Rows from block 3 of the text decoder of a small image captioner, named by matrix and row number. Rows with one number belong to one neuron. Each number is 128 + 24 x the weight over its row's rms, rounded and kept within 0 to 255. All counts start at 0. Numbers have three digits each. After the name is the row's rms in percent of the matrix's.
After each neuron's rows are labels from the 100 texts, of 14976, where the neuron reaches its highest value: "fires on" is the input token at the peak. Only what is clearly more common there than usual is listed. The data: rendered scenes of toy objects such as cars, trees, mugs and chairs.
# fc1: MLP up (decoder.blocks.3.mlp.fc1.weight, 1152x192), inputs 0-95
# fc2: MLP down (decoder.blocks.3.mlp.fc2.weight, 192x1152, transposed), outputs 0-95

fc1.361 103:133136091126109099099103097130123138140120122132168162126136162135143108142062151101143116128140109149187076109140129143116143118139119174137114160143131116115110147117140145119073164102139130098129178122065119121127107125130128103124134165115077146083180139155076102128175114110111114137
fc2.361 087:125109144126130121121140110148118134133098129123131103148116097138125146121127171120115119126110121133169130125145148127144102159109183108110126118114139141093123100130117137139203204152119154122157096134146128166109122141102129095125105128120118127059130089118129127142081137150142142122
fires on: "matte"; "glossy"

fc1.537 088:167123130087132116130119164131095113171131134100157164135124182148126124112153087122114127138176157161144116127116123178121164122093146148152125130103141122107179119097103141123094157126152136120141113105126110112180099136142142150154115096113159076167144090135127144131139093142123144149
fc2.537 112:092135086121089147127096099101143150127138145126155098098114110157108107147128172145178105090117101109122141112119107093114084113137171120113152108149123083202120141141130149186123128120082159148099109149135147139150140135111128101137121143141139175099135129159159133118133139127140163110
fires on: "candle"; "flower"; "bottle"; "lamp"

fc1.594 090:130091111178115125167164119125170123102115134169132132122125069093171148130121112108143131125160154127128137172166091144119093124159134093101090105146114135153157153136126146123111144176095099130135097114113087119102134108146096152142155126101178114135154131137106147120134123155150115137
fc2.594 092:140158129119153134085131175118123153152142123102108130147116129142126133158134165118107148166126118123176161121154117120104147119122105118141110138142161168033092104123107108136103143134134139111117125123107152150130114135122108141083123128093091107133139068148080128076145137101129119111
fires on: "a"

fc1.106 086:110132138102143132112101124143114180175150088129104114101124121142139162107148176102088122133151142113114160143117122133135134142086156177096145125143156123097108125121127128131142128121153133135130112112154126158134117116160161099126124141107146174156123187130079114123192146140128127166
fc2.106 091:133166092153095115139192155136103073128128125117186129136124137102146096100130105121124148076132127122095108106108182099160113154158136139131129105124109155144123157129149131095197162125116118110137137144142133149083145092124139150143116130130100127121101119134169114124093111148175136107
fires on: "matte"; "glossy"; "black"; "snowman"

fc1.636 090:128126145091154122104142141154172142169120098117129145125148104128129175119143134100146110122158136155106119111127113166124129134085116158131200112124173109123139118161113139169129163131125124099172094085123102162148125164122129118129132112123153129148102127104112106123132127121154076152
fc2.636 091:093132079097087141106154116127119115127100131131124128116124178109110109144132115141147132146198134096064107114130207101102143100147188160118085116156130133098144134134138147146140074120106132102107126135151119115129138108154132150142104132122130154144123088148184142089101134152142166124
fires on: "flower"; "bottle"; "lamp"; "robot"

fc1.3 100:175106116105150168127112143132135160120139142127129136146107144168130118132115091141141107165147118093144089131176093112074112128104096139120135156134133132096136124142154146139136130083109101124124133127095148123125078121158144084129105127140072132136158134177104092128162108119106114123
fc2.3 091:120116113140126109103152138119102124116123130128151134137131131122123145101109162099117121131114150160134138142133138130172117134165130110097145118107150148074122144128115111149255206118153121125140121135150094152138142155134115124127144124117150131096117078115165110125088122149128103147
fires on: "blotchy"; "checkered"; "striped"; "dotted"

fc1.293 090:129171121104113148143143156111151149170116159116136136095141128140147150112153151123128124158114097090142121103128082107103164107110117144148144109159140088091118135089102138138165128100132157147153102125095116149139122067134164135146117126095136105179165140128091139166138112132148100141
fc2.293 091:143103118130129096166134106120152157143126118158135147120118126143117124104125176134103171126133122125137137175110094096127115129128158136146100119098138138159156120145138149153236181129127116101104086121124115130138126162135123121129140126122136127123118120190143145077134155113098138107
fires on: "dotted"; "checkered"; "striped"; "blotchy"

fc1.68 090:145138098112174162143132167115145099134127144135145127137132099128128151140140131117170089092140102145165068100131147144169112143119143110149164148149136119123118141130069138095090141134087123127124129140112136125125151124173111127121119133108101130158146121158101128137161107136144118138
fc2.68 087:113074100078126093157126139152113141146126137135105138122095154141157142100127130097094142104107158142107138139119131133138129156144168133104150134154084150046115164125107097145137114114104115140140122127127113107131130152100154130138135134116106143095117105155115115117104140127097138121
fires on: "yellow"; "blue"; "teal"

fc1.215 105:063143101140106098088137134102120155111133137102153146157132089104128143144117150121150123134134127164116131190172140143177154123116130106127130150135134123104136122137131088122128166183114134169143157121141083104108126148140098137135145166115135109132080139096159143123161147140157137115
fc2.215 096:147139096105159119170155113152102115107109090145137132141170108111144138114120153076159157110124129129111146158130157128131153126105099159110106122117136148099138185151123119111109084145093101074127115146099167129107164119111137150131067128108156184159128142051102163126120129098101126125
fires on: "an"; "orange"; "red"; "brown"

fc1.302 125:116115095145163149116136145106136099094125122132109121160094105137126128155160111133154143133156130167135110142121134106139128156147097115114132130134146115089117162135126122116099130149137096140134144173138126108119073107171120135121146145129104158091107150132132113117173139126152111134
fc2.302 098:117135122108166112107142134141096144132137119113143108152124121147115126108149146130112141137105163134105130114114120126149116145120136123115125107112129119100152125113121139112127195144138125124148144167154148111126123125125137139146132121120129143092141114133135126122098126122128129115
fires on: "matte"; "glossy"

fc1.121 102:142132181132120138151116127089124166165118134128151140182086107151151104120101153152108145124151094097133155155155122101114099166132152122163101125117139113132150118126083095112139111133130112137129106164117120108126145121071166139114141120124136153125128157102109139159146148132112119133
fc2.121 093:111122118077151150137111117125155114126117177137118061124135135111110181162145094116134134083176131119106133129169126154122110142171117100139104151113127152181120161122096108143125066163143120121116116107146135105114162172140138124103125119114145137095132134123117117164179138146105131127
fires on: "<end>"

fc1.270 078:128106124150123128135138095116144123113114143150128114114128109131126090140108102135104138151123132124106140158134129115132093149137125140169113123115116119161137109136123156140130102141090114122147125125178124066126113108132135177119137145152157104160143139107113184148131135159086121135
fc2.270 077:090116143112142127120097127152157141099144160091144098096124145132109164147149121139125125128173141116178136118145109163111104121159140115165111155160117147077097148106115080157097102143125112135107109132096124114131113157124133111085124124088117154138164116137126109094201144109131110098
fires on: "<end>"; "umbrella"; "lamp"

fc1.220 113:126128146151143108156113117116169103124161168113141167128124109119137134131117116183123103075152125133143132131123163135149082108160112157147188180102154125120145145142109068132095100159122152159157164180114123090140102129084075097130138171165119131118112175148140129110177119124149126170
fc2.220 097:131100137116086118136097104157108144104125139119160126128149127130145151091132086114136172158145147140134128087138096157135138151137123104165102131155104115093149114080140129103118148113143099124130107125138116135116125116121128134148119108098116109107108120118110134080110170063124171077
fires on: "a"

fc1.722 099:146173116121129121160117211145136103150142100163107112137120172138094168097123141119122081129127136158132096107129136189155093177121137132149165159107125133132095125136145128116084126160113129168118102131123097141117114122159104091131152128098126122178125150102155090139186107145160112104
fc2.722 089:131132135096154135166127107114089122124134141133186143114114120151126124154117111132135127086132123149136133091126115114161132140133106161099146132099116106121177106106073117155113184113129149111148162100131154126129123154080088118085139136127123136108161098144139118170078170148108117128
fires on: "table"; "dumbbell"; "chair"; "arch"

fc1.59 116:184123092134092145148109118094113139158114151158126155113122178130137109117171160115139134145118104090157098121109098086100126144124159171151157103108148102129119167112103146158181163111139100112112099111065131114119132099162166102131108132091088158144172138128086110151124109128140118162
fc2.59 113:137124126129123086142120118121123146139133127126107151115133114139122117103125171114138126131113126145132148152121103096121113135130116115119109127106131118177153079107143126134255207143146143139116100155139120145113122133103119126127145107122153102096128098129157147117114147125110147130
fires on: "dotted"; "checkered"; "blotchy"; "striped"

fc1.401 104:162155113150105151144113160120142144158122137174159140144114147146142115088149113090158123105176142175163104114122133157096128150124118091170145115151189118141123129130091158141109155110144139120141105109117133104104094144171151119113119135128141147121192157127121111139144138129123158153
fc2.401 094:160114147132142090114132145108103104144093142124128120073146132120132134147138137127067138123153130092143125126114140096135072130128194182069152101095122131095125129118143120109203129143110111117117129154123108177147129133109108153168132137098135130168080102120124143104114118139093111109
fires on: "flower"; "bottle"; "candle"

fc1.444 103:126120113126121145069103121157104104089111126121125125127147105189131164117113116158144122155112106142092126125149109131156118126126115153141138154155101128100168123117148151108119127107163100086110094150154116157114093124156150072101143125101135121132118132112120123122138114143092104113
fc2.444 103:159060112129120131121102115135126137131165125110137123102145117123120135123121133127133125141145121143156104163147139073094114112160125109114115124124163145062131158114123128164102097092152112115095121125156139146156152114160122114111142129118165145103132131107156131093101101125104095173
fires on: "left"

fc1.227 096:133137136120154107107075129148095147157146131158121115107107166168149114129084105133123133123132112126151122111135145124138143134123188141156107124125150114130135092116156161135092155120147147154102115119115089164120083148184175139164115160107108129149144104083110151124144144177119149126
fc2.227 101:144141119157094135162107147112155096131127119124152162079155119111118134115161134120116143097168155148132136159125124106102084105139142139057092095132120118139122151100116148134168120143084125083144110153131151124124150125093110153118136110120161123102115134171168152117124133085132120121
fires on: "flower"; "lamp"; "cream"; "trophy"

fc1.184 118:169143092115131158121131124106100146152116156140106172077117151116133135109166161103141138112097103113121127140104107064108117141132135152137158103120139115122097180114121156162201149108107134099111085129100169116126142086159155107112123113117095130136159157156085107139107118099121104152
fc2.184 117:143113126129132090152118110112133139125133120133127123131127137145113115099122172117081134166116121138158142162114108121125120128115129151128098130119125106140153103114138134098254203133153108111147116123137101133122119147123123126117106104123149107112134094120131133122119133160101137111
fires on: "dotted"; "checkered"; "blotchy"; "striped"

fc1.301 110:154116102116096114121115149117114145146152165125139136119128150161156138081151157110124144155135097100144131135120107087098124131095125158137169132115151101131094176115121153144188135171099145119120079156089095145130146080164180136120128134107132135142147160129076121156121086148136130160
fc2.301 109:142128132129142093142125112132118137132106098128132152122121110111104117120137173124103116136094127127150138130102088104134110134145120133135118109116157125145151089125143134109224232116127122116126087118139115151121119130126119124138103124110158123106120085123101109101116164115126158092
fires on: "dotted"; "checkered"; "blotchy"; "striped"

fc1.304 091:168134090142108146107138139144131118130138153145159134125131117125149139130114157140119113168109142141150088135099083114124121086148110121101120123157135120072110140155150146103188148109127114093134147118098119137102092138160097125142096133114098121131109114110112123166118141126101118105
fc2.304 090:121137161134148102133131129093092140113120146124122135148131124121113136102115150096147117116116145135164134135147151120131107140151144095096142146104126156078113104142138106143255190115158130151127138153146108140124110142105129127132129112104137117090125090142153135132123133132135117148
fires on: "blotchy"; "checkered"; "dotted"; "striped"

fc1.697 087:161160132083109106151101158113121119179136134145131143119133145149126110086165118123096136150177146131125147090087139105128154082121083130158158118126155135122156095105180145148114158149117191172163120125134126128160118102152136126137157069131149069119114125095122154145118121128124143127
fc2.697 105:093120123126112149127105108116140177100147142117142121120109120145136138182102152121191133095119121101128122118140102140111079129109196131115117109149116093170120159155116130140110100107117103099092115139122165122131125116101126126155120162130121162115146145216148124088117138108104155109
fires on: "candle"; "dog"; "bottle"; "duck"

fc1.281 091:110138084132141108077122121141108136106158134138114137085110140089163122151119117114108151082138129131178125131124124085080086174149118173117108148132126131086099186103115137119177130144120099131122127113135149138110094117166161124125072134112130121172165135118168135143101104128110119156
fc2.281 092:139122163116142114149138144129099108132123108122127104132131129146119125111126163150098112155122138139165142133114108144159085124115149122104114126137121141077130107129146110104241184141132144125138109152141088131110132138133109109116137147105126138101141077152089119134117130151138155112
fires on: "blotchy"; "striped"; "checkered"

fc1.499 099:132085146094146110123093141118143141118158135078160131146115138105155099113145126107119135111085123081117148153090142099124111121110119118175130130143113120090144151166109119111162107141078133169104163144139120088136164124138133143107072124114128082132092149123140132134150104146090121155
fc2.499 081:119117124121131139145130096139132127095100125140116100148107137132094135139127137118149116124152124152170130144142131135127107113188096148136136111076105134185110159122123146141223164167156122139130112150134132130125105158169087100130097105108140142101145088126174133151097139127155173113
fires on: "an"

fc1.298 093:101170116119123142084155134153126123117144105124129126112142107153152132155147143131113122145097110154107145144131082120131122150143089122097101103173146127085121130165169105137150114168153098153113089100164144119094128081130125101126147106117099123114139160106144150140089145115114103115
fc2.298 093:158102114120150080141121123129102165126120102134126131133091131103142126082115130104140106108095131122134136172132162080117123117115125169149104130140146131107145142147133158139083110110128099119141134093096135145153160108121155147113130133095176129187183116116089105082132093160078121140
fires on: "right"; "left"

fc1.690 095:110143114089159139136150098156151130128091100148107137083172111098160161127126192096136130130122164120113150132121128155146125100121156147123115100145091117101117177154126144113150148083094100132119134141166172151104155169157152177098168139121119153098122085088139133137122165179111141123
fc2.690 084:133119145135111112156130105108117112133098120139123133142136151140117092116132093146117197126106085166166138118163141090103139133111108122141110143123145135113156090091100122137107103157162139109158132128074135146142118095120121076147101195132144083127109144140155138162151137105109145112
fires on: "<end>"; "tree"; "snowman"

fc1.51 104:157141077125123107149128155131121106153110136160112144116130123131126137148120198118133130118160114148180119109076121097077135132138157151110116095116126144087117152111146118132185159107140081124120117127088127145119089088147131117144118145113082139132163144132112119138146141163136143143
fc2.51 104:125114129150153117133145107122109125103129137120154119152124140148122125112136165104100108137117151150142152132114112141153118152153147104106125126108118127146133110121140132124255203142153151111139117131151118149110103154117110132119143105121127121102132090145135127149090142110133105108
fires on: "blotchy"; "checkered"; "dotted"; "striped"

fc1.409 124:117125103125183158140142137118140093114140112168103124112133098136121144128184137138126113124120140134139141110115094097125124143132123128117141095144101124119139116125142141114118102130111112138106113141168116116127104093183113136135144127122140122136096113158161127094145136168123129123
fc2.409 090:117108126118171128137147115157138114129130103124116117142111118119122115118173115146140119146121147129129134123116111118126133140107145132111146107114105101100135114145140117130128194146124128138146125133149114114140146132132136139124111112145112122079157111129123121124135141097131134125
fires on: "glossy"; "matte"

fc1.27 100:093129147077154145123157141123131131136125095138131111135117127150108179140113160112127162144150168139148079118135155160132154152117166160114110132107156090153126118139131165124094125131111105109135073121126118117107068130147163100163154149113107164155134195118079122086131124142153140145
fc2.27 084:116143108164091108139167113158120085140124141118173140110117110125135119100134095141145130117143163112089147082148159085109101090153151180131151099142109156103129129095155106105225135144151157086151104110143129142115150087098131138152097126150113121118088117143163094091092139130149113127
fires on: "the"

fc1.19 092:107135153171122143114124164063113117150145144142162150150124098133103111150106094131135135179166121149156099152123090106141155121147075122121166135123143131108132141161131120115093092106136116114165157115091115070143147131114125120135137132124103107132124085122150106141166137119116118124
fc2.19 088:101127127141146147151097136152129160115128127146130110139095125153145097120105128113138151115107135137128131128152132128090148170124116117122145097134116156071128121131133155153148125108143137164122150167142116153107075097147133132139111147104158126079104118154155130163120141140126132132
fires on: "matte"; "glossy"; "blue"; "red"

fc1.688 105:113117089138158156176133169106145107121145142149110122157101106139121128136174133122142114099138119157166101112110139129120112152157142131101147114120131115123139141138149096106072085146124103152125151164153131098125077102173113120143122176125084159134123113142140111112166115155177101129
fc2.688 087:110117137117154110116131115142127118123120138142141135137126100131119149125152137148125136120147182110122142127133125111174119156115127113129118112118096135087147098110113127123155188148126121121144115165149130129120107133118143142104154116139098131110129109142127139105134163092130121124
fires on: "matte"; "glossy"

fc1.37 112:130138119105125128147125175113108119157130129148087101143105129130099162151146168113132135120164130152145104104106139154145104164114162157104182120109167113119117134136124123097087125110138115154129118099101117117146092121181136100128112165115090153138139185121128105095163135148151134135
fc2.37 087:110111085106105142154170113157111093114136120095174111127148144117133139114154116131149120100130127106104126130131172103166157120113166136112133120131117157073121133118123100175254152152099156131124117155166086143112133125114100140124128115126116120156128090161161132115066160135144135113
fires on: "matte"; "glossy"

fc1.743 142:113132093148185137131138131130127117143146107142101127127129113126128113125182120119119112137159129170130111143137106101135129137131117140113130083133104097124134115128099142119124136134141105134111122148145145118112108119150137159121130122135134138098125122144127144138131126120126102134
fc2.743 097:132114109121148114123142133129136117127137110131110120129128112124107136120176140141137096135093154145135132137124113135146134148120135141126157124124141115117144117113138126103134180111150114104137131150161109101102117129118153117115140108137096148072127127117110111123114141138140101115
fires on: "glossy"; "matte"

fc1.669 098:132123176119137106133143130119119137105100149111151095115113091127125141138128154119106147186124110080126146112130073111118110113166124085168115097139137120140152116124124149128112123174124130144130085127121062185171155108117147155122154123085151139130165123100123162176098190124094116102
fc2.669 108:128160127143113168087168109154146171179115126127104133145136105111106149161139124097143142136137100119133141144154117137106167107140125126157131105099122131118107144122136169104165096121135129070084132125128156131135155119128108116182104125146135142093097125121097094152156099143093146130
fires on: "a"

fc1.116 113:086151106131146134116133095124144134144165098149118123070150149094188151098096134086159129145142103159121129139137111137141119159153100142130174121149159122108136127158122169123141110126145121137110144114130103099155158138137139147145109141116138104140135095155159145083094151130106156102
fc2.116 129:080138138143131140125123084135137119125127134118125099119112122153141146137111110113111176148148140130110141148115140140091155133121129120118117077140136147114125139130119189120091117149096109122088100146116119106126139071114141126171090099130137127123105082117135110127141153145169154111
fires on: "the"

fc1.467 091:055122080143152152112170103150126080059111115165114123062140138108137137097120139129111129144096151130124087131113123112138118068115116123097094137119099111090117144135144165129129131174133103101121118100161136124134114135197150150119132102095153130139137103129134125150108111141104130121
fc2.467 107:134115164095140138114121125135107138140114104139138122145131116147133116138119138148101105133112142136150133118137130127124123130115142114122107134147119133059140138132139119156116196125162133126130102121117092137098136148129149125141139158138109130083142019130142085122111117147140138114
fires on: "left"

fc1.643 084:140138105099136176096141100124107169107110134072133139101101160144157110122155093164152114125144134131137100138154165076128109138057144125094132132108158126140097149175131135151112124153127116115185121096180107128181109120149137090118105114128135124166103136146110095120145122131109104124
fc2.643 091:125106148144112108144129200103151099118111134111130165165111115095117122138098146102106138152116097132133146137153111148143124139171105136169144118139109137114119125101138135143158136122115118108086132141113135122090169150068180134113133152141095108114118118114104148143115139129166143174
fires on: "snowman"; "flower"; "bottle"; "left"

fc1.263 098:132137091138089145123165143099077135104069122122105114112105133106083097151141163159147115171149094140162117128139090120161113136117149152144110131099131094089097128148135108128138157132157121107162105087141112154187168135096136116115141113130133132127088122126146141173128083119147097129
fc2.263 118:133099086075103143126078120118160161139135130115132151138121126097128125106129117129124125119151118116164116081102093131071135100135137103141128120166131083187108081090152115117102101098099128119086126092146153108096120157158142138121097140145114117112154146094144137113156152109123147115
fires on: "yellow"; "purple"; "teal"; "blue"

fc1.487 091:181146134084122150118116111157139137147127138134129167064143157106127089125139131145145128118139106129150111125105089142137124111121132163149137157143130132092081145139135140134169137112116159098145157121127154083150174150157140088114096115117094122113146139131116133108120081033104099114
fc2.487 116:130104155125142109149130150104096091118134126160128134138133131147138148105118170145100134125104131130157144118106129111139092173116125124112106101136104113138148107109130110126189163109123102109114130141144139134077138139098136150125149139127094119150148138163124138167133129162133126112
fires on: "dotted"; "glossy"; "striped"; "checkered"

fc1.140 086:128166111118097097150143147135124130159120132100120148093112162118089094098156151112125136120091145123131102127165130116153156107087172161177163136100126100087104121113131095124157115183139105124105135141126156138164157108140172119142150142076133111149111118142121092150139058117142112143
fc2.140 093:120121106117114130154116124094136158112154145164145141148123105134121144139136160110136113100123085115122165121121065141098089151122102138100109118171149103155165121119135151146074168109102138144112113088140153118129111124103166104132129100144132160092129145127123133114143143145125143088
fires on: "the"

fc1.732 133:140168100097146127141127117120120127153137146151126135145134115134143146116145177126123122171139084127144098120124101119105122152125152146129123094136177129111134117110124144150223152132152079128111094110080125139119065108154152106128105145097091157142168125149107097159143123143137114123
fc2.732 102:120106128159139113129134101142136112116100117134119134133122117139134134118124180098123137149127135148125139142128159133151125126143144104118114134105122129126141139120143144126255216154139156120131104122154106138103143123113115133143122112116143134110108095126162120134095154130131130119
fires on: "blotchy"; "checkered"; "striped"; "dotted"

fc1.662 094:123131126162135122107123155125121111088139124119122097104121108087170128140174086154116161133059159124121125146117134121128126128109100101127095116114143125097145147151144160089120128145102127088091164099132136100110147126188127135120084132090150061143090118119127141118122112158105122134
fc2.662 089:135117135109153123138079131128140131137143124103153148158152154122097122122133129136156138142168091124151145147174142155086117118123151109125181135092088140112137124131111122126177170125181123139104117167126120134156108148136116134115101123107143134085137079111122134143136161125150146109
fires on: "right"; "red"; "orange"

fc1.457 092:133110128141107138119147149119111164112096130123122121089105107118065136142139152142124091179193122110167135119130113137139139112123103132135127122116130104097083138122154166137108111140133098130137101101139124155146116177175127104136111095148140152114131151127098117171129087091114098138
fc2.457 097:143114085121131145114110128135147145141108123144108148156124158098149135122135101135115126145121105114136126114088151125087138089133141144146114116101119105179123104105155144097144157110126130121120107126130185093090153126143147122122112137157117152075135117106098135127137128151128137107
fires on: "matte"; "glossy"

fc1.424 095:159134152105137119127101123148079102145123152138115161106144160181144120086150108126132120171151153163141121159090114135156170119085145129150159092144117102097169079107118174172111141109152159121110143102117125156119131117155124163154136144106152099119095091098155146107147099171115122137
fc2.424 103:119164112114101158122115117087148149143148112118167112116104148108115122153098143137148120075176158111116150130142134093105080109136151139118091107137143116184116171141129139132100118160101142136103115143119175136129131122112126115122119109133135144113157135193142132139131161109139167110
fires on: "candle"; "bottle"; "flower"; "rocket"

fc1.111 099:159145116119121135140110120095105096110103163151090151111135138103086118112159131140125083143082095107137112085115093085150116126157140104150113117152109099129128092117154118180127124140128121155113104077134142093157127129133138119142133128134124114107143151145144143172077138087086093115
fc2.111 099:119102124113144160117117118162171181115109115149132121112105124110147123133135109172130117126122130120165104145098120148106134127120157103157043131126140096143136151124144152103108132098083093106103129143141148117147146158150171129101146168123137152143175115093127146137159128132132104115
fires on: "yellow"; "purple"; "teal"; "blue"

fc1.181 100:110162144146142114104113121099117117157157079116078098083126154106177140107124107087133141170142106144116109126138113108139142146134135142137157122153139145092132122152102151122142107125123119128094109123128122121149178127121120123130098134108159141167145117142144128112120150131103128107
fc2.181 119:088117130135129144108131068123145126131143151124129095117116109143147143138117106103123181135134137139108120153143131143081140130127112118123123097144139153093102135116137180117108110121123113147076108143122104115143142065141149132133088110114140115121127080134153120123146153142166118102
fires on: "the"

fc1.201 105:127109111114128141145105113126123141145110118121131097153119113129153115130085117110096169131141115115130145180162124133117104136158169127160093136103141127108134099127092133144136107153105114166072105143150175137118124152111143155138104131114148128123131137096112152133160153132132111128
fc2.201 107:119124116112136178124098110103142116135187144115136099133113149131097142192131093138147140106167131136128107123144111144136117136152115097134115118130153157125105162120097117150104086148167121156107143135137080102150115116125135090073134106099133115146142113119142125135193155139115133113
fires on: "<end>"; "hammer"

fc1.123 097:116163124090117137098148126146116115124153110112096131080158151087162134107151146118077123106105128126126108105116116101166112088091126104105170149136100111139121075136146142092155124121115106115109110121142089146173124145160136117137110124123118100181106094152110128106152130151108115121
fc2.123 095:109091143117140148151124121109107127105139140159154167107127097125091124156117104132151118107124113128107137098124166134094119158120154114136132094147151143000156153153103141174092148144135147127134137146110110136125107143133114102118131147136133148104155083155135134157116166107132107133
fires on: "a"

fc1.505 092:094184135116143157124132116137154138151139107104113191133153150106113146120152140129151104109088166120105113151159139132140103119106119131129154135112157115071102144145127117150149140164107111147146130093148177122106143096150121118137136107127110108133133151140165117160140100099102087145
fc2.505 086:170083125125158108123110129123121119092091126158136093124085131128128110130108119124106119107089107119126102148108119144115177130107145159160097130170106134127157135136130138155094056114130077141126116132124103127132153142130158115111101132129152150147151114096085129126120145150161140079
fires on: "left"; "pink"

fc1.545 093:113120146133112092115102111153152148122162158134148127147118130196194156161096116133134151168125140107109090134156130143111178106152125158153149129168155107147105103143112142135147133146134131129170124140114065153136106151147139135114142117165123111127119150122079144109131123131100143144
fc2.545 085:109161144139161182137144122090120124136112111117131136127117126120088123102137117114117124106197179136161176106151116092142092132081099108108145102106113140103110150148121105144151143142112132092107125096131157140109135117113107164180141135087152125151147127123148139127095079111139145122
fires on: "<end>"; "airplane"; "car"; "boat"

fc1.702 093:123113094134119157160108182132130102129073116150163109098159112091119132074160131110137151131118129129115106126078120120146139093073137132152113125098114099117131159108125137097106160140144124120134097133122110140153165145168142110127105088065105133138122128121076089155137077145124150161
fc2.702 125:141093132093115125127125114140124182106146131133134107135150142145117104137128134149138127116109121121138148129142106125124090157159120123117119129114143117134132090133132139123139222118116130126104119114145130130142121125135114144144127122131134125074130066148128114114122152154115150129
fires on: "a"

fc1.171 094:105120133146134102101137119113128121108131130085135139149110126133116134135106128171103102184106137112091146172149098146169132135129111145099156134132131102122138129150157110133144097155109146137167144106135107124118093133104110166107120165128118054123067092112120121124108144094119146113
fc2.171 080:146100121127152157170119126134152116135136091166177138106160111110139128110158138084146088081165098141126103096131172122087129107113131124172157145097149109109124142141105125145127101156094141083121162161127165101110144133155152088098103111118164181137163160094141152097141121116160125133
fires on: "a"; "red"; "black"; "orange"

fc1.648 112:176137103118134129124125105134127163135156125113155149117105101162130126100125186134104142172144110112136107137128117089115136146120128141157127102130141128082127166113103144132235129107139119144125094127114151127160085095144118086117115092122120129155150129144104099156147110118100150147
fc2.648 102:128119120177140100145136148133137110134111114145119141118130136136144127101133155098099097127122115141135162125093134111157124129148143120118144115100126149166140121130144129155255220161133140114118107163150107145114129137115111117138103121118168137123118112125140137129111138126154141135
fires on: "blotchy"; "checkered"; "dotted"

fc1.246 094:124119113108121145093135109161108097115153123101120143115124105189147136127110127186113151145086112145118126126127123100132091104128105140138140136143147141088133131119154153106093100121171114105113076171165155168099105110154162067098107115112107107137148142102118168148113126122101101131
fc2.246 089:157081117143139124130117080128123161121125091134151119102137142137148126112127150096150090096117135149160142161142141110103094128165137117134125147118162153053142152119101128147125129118137123111125118062148137143152143106110129123110143133110208120125144109144103094118114095168118128166
fires on: "left"

fc1.131 092:093113135124127144082126105129111146113142105083122108152094130108128103099157129138075152140103159111122113140146149146117079184117126152105129170138154099101110140141132161152108106136097085111134114098112172099099106107167155094118115132158108125182149156134112124097123112151112106116
fc2.131 081:161128077132174104168115158141127069141131113161168162092159168098155147128140109127100115126183084151123149135154134109100136092135166158130141120092131165095130133134116116115230098122137142116107107167164112143152152142152132123124104123112147135150124127121127129134074124103174137145
fires on: "blotchy"; "checkered"; "striped"; "left"

fc1.20 118:143141110112143147110154127147146137142112116123137137074134116109133142136165163142127117147079108112143130113088104087135170115113128176157183105139130120104119158123111134151170093087156156097143105146108105142172156092130158111113101100089108092180141120137095131133113094121099118131
fc2.20 113:140114100120104114185129096093095132134132126150123145147106122149115126104072202137140153138119113130130138139141074122106089128134135101130109099115152123145134122111145130130194228118118130113096098116141119145118140129138134140164133129145159145121105124152125162126155127112126137138
fires on: "dotted"; "checkered"; "white"; "striped"

fc1.259 100:105105086176156122159107159089112137169145106136113112154112150152157129134088147169115112142120112124141150147131143115112129132113137158163136128098145117129063123162111135137165116119118098154088080104136113113129171124122167151141106119135132103117112165107121141135105155123134127147
fc2.259 090:116120131123137132128132095147112122131142096118138101119094161147098134132150118117171166108141149125123137125137122144150132141127129125132126149131111165165142156158088131177105086159129148129105118126154167096152128150138187106069117099120144141164166122117119116119184165173119143098
fires on: "<end>"

fc1.208 117:127127112099155133086113118123129124093124114108104120139149085133158153161154140140133137113138103119131182110098102145147130114116122128141136143148129144110177135134157140119115132173149114072128116148172147146095132113142127091087140089093128108130116115112143128129138067141125112121
fc2.208 095:153104134094149135144104081122127109122122106127139120143147101128125122134131129160139109112104097133164157123161096081062114117139129140105127124119125110084180104105158117145160081131158146133138121103139127162129183098116120090131142146120140121107109106116160105115100090132088137162
fires on: "snowman"; "cream"; "right"; "tree"